Weights of a small multi-label image tagger: arch convformer.
Rows from block 7 of a small multi-label image tagger, named by matrix and row number. Rows with one number belong to one neuron. Each number is 200 + 20 x the weight over its row's rms, rounded and kept within 0 to 999. All counts start at 0. After the name is the row's rms in percent of the matrix's.
After each neuron's rows are labels from the 100 images, of 14848, where the neuron reaches its highest value: "peak on" is the class under the peak; "peak at" is the part of the image that holds the peak. Only what is clearly more common there than usual is listed. The data: rendered scenes of toy objects such as cars, trees, mugs and chairs. In brackets: how many of the 100.
# fc1: MLP up (model.blocks.7.mlp.fc1.weight, 960x160), inputs 80-159
# fc2: MLP down (model.blocks.7.mlp.fc2.weight, 160x960, transposed), outputs 80-159

fc1.690,093,185,187,203,205,207,217,177,230,203,195,222,203,187,203,226,225,199,245,186,201,205,239,199,226,208,198,176,207,197,150,215,176,185,199,216,206,175,223,186,177,168,224,171,209,162,191,187,185,169,173,191,231,205,189,222,175,188,198,204,189,191,167,196,193,212,237,167,223,196,199,194,230,190,236,209,209,201,214,206,191
fc2.690,087,167,212,169,176,158,191,206,214,255,177,203,233,203,176,200,203,182,197,240,181,203,191,222,178,189,199,220,207,242,199,210,202,175,175,204,236,197,216,240,239,195,199,232,237,232,231,186,227,217,169,217,200,230,202,204,227,194,169,203,202,191,196,191,198,203,202,202,200,196,206,183,209,173,187,193,194,208,203,196,164
peak on: flower (33)
peak at: middle left (32); middle right (25)

fc1.580,097,205,198,195,244,193,185,186,193,195,171,222,221,228,211,215,207,198,181,222,233,203,185,220,215,213,214,178,224,209,191,203,219,238,218,233,194,216,203,194,182,223,208,172,176,214,218,208,213,213,218,182,207,219,247,214,205,219,218,206,167,224,177,194,230,207,208,222,189,175,188,200,245,196,183,201,193,178,220,208,179
fc2.580,103,207,191,173,210,190,193,220,210,206,191,196,258,235,168,191,190,226,214,172,213,185,188,190,225,208,224,202,178,179,245,175,200,214,190,218,194,220,216,222,204,163,214,192,211,212,175,176,205,166,216,225,227,203,205,207,183,218,172,201,201,178,197,189,188,204,192,199,176,205,205,207,234,176,206,209,201,178,219,225,197
peak on: truck (47)
peak at: middle left (38); middle right (27)

fc1.389,102,219,221,173,206,189,193,199,195,166,191,212,198,227,204,201,169,174,224,225,239,182,185,199,198,186,201,206,208,173,188,214,200,185,210,176,218,204,211,169,226,217,238,244,183,179,217,200,178,177,174,188,203,170,212,168,222,184,225,230,202,199,184,200,172,192,205,200,204,184,232,217,221,187,193,224,247,208,182,231,210
fc2.389,092,181,208,220,211,208,204,225,165,208,188,183,215,232,179,173,188,254,171,244,194,207,192,185,211,188,215,221,221,220,180,204,215,225,178,187,201,153,183,202,172,166,194,198,222,259,171,217,201,204,202,197,210,227,200,212,208,202,196,193,204,206,198,173,223,192,211,211,193,170,178,179,207,198,212,241,227,183,197,188,176
peak on: flower (71)
peak at: middle left (28)

fc1.600,097,191,213,189,161,202,211,221,165,192,203,209,205,150,212,185,196,167,215,232,212,191,223,167,226,204,204,180,161,189,224,227,183,184,193,178,196,239,226,189,164,165,177,194,168,194,246,194,207,199,198,207,195,220,202,179,213,200,170,183,236,176,203,193,232,194,187,226,227,196,182,170,174,201,164,178,198,201,204,226,219
fc2.600,090,231,187,195,201,188,209,173,180,187,222,223,188,225,220,178,196,167,201,174,183,159,210,228,217,202,175,197,231,195,221,187,222,252,198,195,233,197,224,216,211,195,213,197,218,204,176,210,194,172,179,199,208,200,191,205,171,166,197,184,227,174,192,220,197,190,181,201,202,222,219,186,242,196,207,212,198,190,183,230,172
peak on: barrel (26)
peak at: middle right (26)

fc1.194,100,197,229,190,169,163,207,229,243,186,234,211,172,204,200,214,199,176,202,176,180,227,211,212,224,182,201,220,208,180,216,176,195,207,209,216,167,227,205,232,202,167,165,177,209,174,220,187,237,206,213,191,190,209,196,200,178,211,201,168,192,166,195,182,181,218,173,193,184,227,198,211,208,214,186,205,180,201,181,165,202
fc2.194,110,197,202,236,142,209,214,202,207,173,200,186,210,205,214,227,188,204,212,184,209,175,221,214,178,219,181,189,202,208,227,204,206,164,225,190,176,185,176,170,192,177,178,199,219,165,207,213,225,224,194,216,210,202,216,207,172,215,216,199,187,197,175,188,174,211,213,171,227,231,228,183,213,240,168,194,183,216,176,173,221
peak on: mushroom (26)
peak at: middle right (28)

fc1.35,101,213,177,205,246,180,228,201,210,181,200,181,226,211,230,179,170,213,203,209,238,196,220,176,194,196,182,209,208,219,180,219,195,238,214,197,223,208,210,194,192,183,207,198,193,180,246,209,173,217,250,156,198,193,214,227,222,185,190,194,177,207,205,219,217,222,174,203,197,227,182,216,215,204,208,207,179,185,170,168,177
fc2.35,095,169,216,186,178,184,165,185,177,221,218,196,219,215,206,154,182,192,163,205,208,221,203,181,188,157,217,204,205,198,220,207,200,205,183,185,222,210,219,191,215,226,211,233,217,211,182,235,210,222,169,216,198,174,188,216,215,189,201,201,180,179,179,182,217,191,200,181,179,189,194,204,210,150,194,182,205,204,188,202,201
peak on: flower (26)
peak at: middle left (25)

fc1.253,102,247,206,198,228,213,197,189,220,183,186,209,176,177,166,208,207,213,204,196,185,177,223,183,214,197,226,218,228,169,163,190,175,199,190,218,199,206,186,192,186,160,228,177,213,186,190,212,194,233,174,193,190,212,201,233,226,195,205,206,223,223,227,211,197,250,216,179,223,212,220,172,183,206,217,202,197,214,196,207,189
fc2.253,101,176,184,176,182,231,228,225,230,230,213,223,199,236,163,223,195,178,179,190,202,150,210,176,204,190,160,180,215,167,183,221,169,216,213,205,205,171,213,232,212,201,236,201,208,215,234,188,196,177,182,214,205,179,195,182,235,191,232,239,198,188,183,196,239,187,194,210,205,186,211,185,167,212,226,230,201,206,185,205,191
peak on: flower (42)
peak at: middle right (34); middle left (32)

fc1.445,103,191,180,210,175,184,209,234,232,233,194,220,210,214,221,190,193,219,190,204,197,213,221,227,241,203,187,238,211,180,214,210,167,186,172,204,213,187,219,193,197,212,191,187,221,171,200,183,221,185,189,217,207,195,182,205,225,201,249,207,203,171,173,184,213,202,221,157,222,200,225,196,229,190,218,216,220,211,205,221,218
fc2.445,108,195,191,191,212,214,215,203,222,194,173,212,207,185,147,159,227,195,160,230,180,222,203,206,173,155,180,251,205,226,176,194,189,207,194,192,209,177,193,232,197,165,246,212,202,206,207,171,196,226,146,199,188,218,201,187,217,200,193,202,200,184,187,214,200,171,249,209,205,190,213,201,220,179,207,212,172,208,211,208,190
peak on: ice cream (47)
peak at: middle left (39); middle right (35)

fc1.139,096,222,194,166,230,194,208,173,189,197,177,240,218,195,158,181,202,193,205,229,248,233,189,202,219,205,212,228,208,183,199,173,206,170,205,216,187,209,177,190,222,249,223,190,214,181,208,189,172,212,223,193,225,182,204,250,203,194,189,193,199,196,165,202,175,178,225,202,227,246,213,198,180,186,192,202,166,206,193,206,192
fc2.139,098,180,207,191,214,175,189,193,181,188,187,196,216,198,215,203,187,217,178,204,200,227,192,189,184,248,199,192,199,204,194,242,187,240,177,181,200,217,201,206,195,203,217,234,243,187,205,218,212,188,199,195,221,196,194,187,186,202,200,214,214,203,208,222,176,189,198,203,230,219,188,181,169,187,168,183,209,179,256,169,185
peak on: trophy (28)
peak at: middle left (26)

fc1.198,085,198,197,194,193,220,229,174,211,195,154,201,232,205,222,211,195,220,225,198,228,248,197,197,205,215,213,196,189,206,190,165,196,219,203,208,181,198,212,183,232,194,174,222,250,182,202,176,182,154,181,174,231,181,206,201,215,178,215,209,198,176,182,226,201,219,182,189,206,215,205,198,222,175,225,233,173,219,194,223,191
fc2.198,090,185,199,186,179,211,177,209,210,173,205,215,202,188,184,194,211,204,216,248,204,222,192,182,203,192,197,219,199,228,179,207,193,194,170,222,226,182,207,216,210,179,188,198,201,219,208,200,190,173,186,192,184,225,198,238,251,220,179,189,203,151,196,186,213,202,245,198,194,206,221,149,183,204,228,214,191,198,217,216,194
peak on: flower (43)
peak at: middle left (35)

fc1.318,088,204,186,217,201,198,199,188,214,178,176,188,171,185,198,200,207,210,255,208,203,222,228,218,227,201,212,177,218,200,245,163,197,198,187,204,184,172,187,163,224,167,220,201,216,178,178,187,199,158,167,192,196,193,174,212,198,166,198,198,184,179,190,197,204,200,197,205,222,244,208,210,195,200,221,216,186,204,194,200,197
fc2.318,088,200,211,181,189,209,234,206,228,206,189,194,208,206,198,194,189,200,190,226,208,209,201,159,196,196,192,246,173,249,169,194,184,169,177,202,207,206,196,231,201,190,214,204,206,202,201,215,204,198,200,194,201,204,214,229,218,200,166,209,170,176,200,216,223,172,227,211,226,186,193,192,174,224,216,194,212,169,182,207,167
peak on: flower (37); ice cream (25)
peak at: middle left (33)

fc1.561,102,211,160,190,213,165,180,209,229,185,199,185,179,188,171,212,195,214,207,196,222,231,204,214,184,201,197,182,196,166,194,183,200,240,158,168,210,188,210,174,199,188,148,198,203,193,166,188,167,188,208,164,194,218,183,234,200,211,207,179,177,212,191,191,194,212,210,195,204,186,220,182,201,232,218,179,199,207,188,199,211
fc2.561,105,188,208,181,176,203,239,250,221,244,236,213,212,208,194,200,201,245,204,232,210,196,225,209,175,153,210,208,201,213,136,198,183,189,205,194,196,211,227,208,208,196,221,192,217,222,186,171,209,221,180,220,203,223,198,209,183,179,215,198,200,201,221,177,221,156,198,207,212,168,239,217,208,219,202,199,188,241,182,207,157
peak on: flower (36)
peak at: middle right (38); middle left (31)

fc1.69,093,178,236,223,211,161,201,200,179,190,187,225,200,194,189,216,221,153,185,231,221,202,220,201,213,230,181,211,220,202,183,210,200,187,199,208,223,207,206,163,210,170,222,213,200,202,205,204,193,208,216,212,213,191,172,224,230,173,178,176,190,204,215,199,181,169,215,216,213,235,183,208,178,156,192,191,194,191,207,214,188
fc2.69,102,205,185,175,223,157,239,201,213,208,179,200,202,200,210,178,243,199,195,170,202,186,185,196,165,208,169,213,186,208,230,172,182,243,197,195,201,179,172,204,217,224,219,215,244,171,207,183,145,223,178,209,194,187,232,182,171,174,161,213,232,214,174,201,192,196,173,208,223,192,192,178,230,223,188,182,201,198,199,203,199
peak on: truck (29)
peak at: centre (45)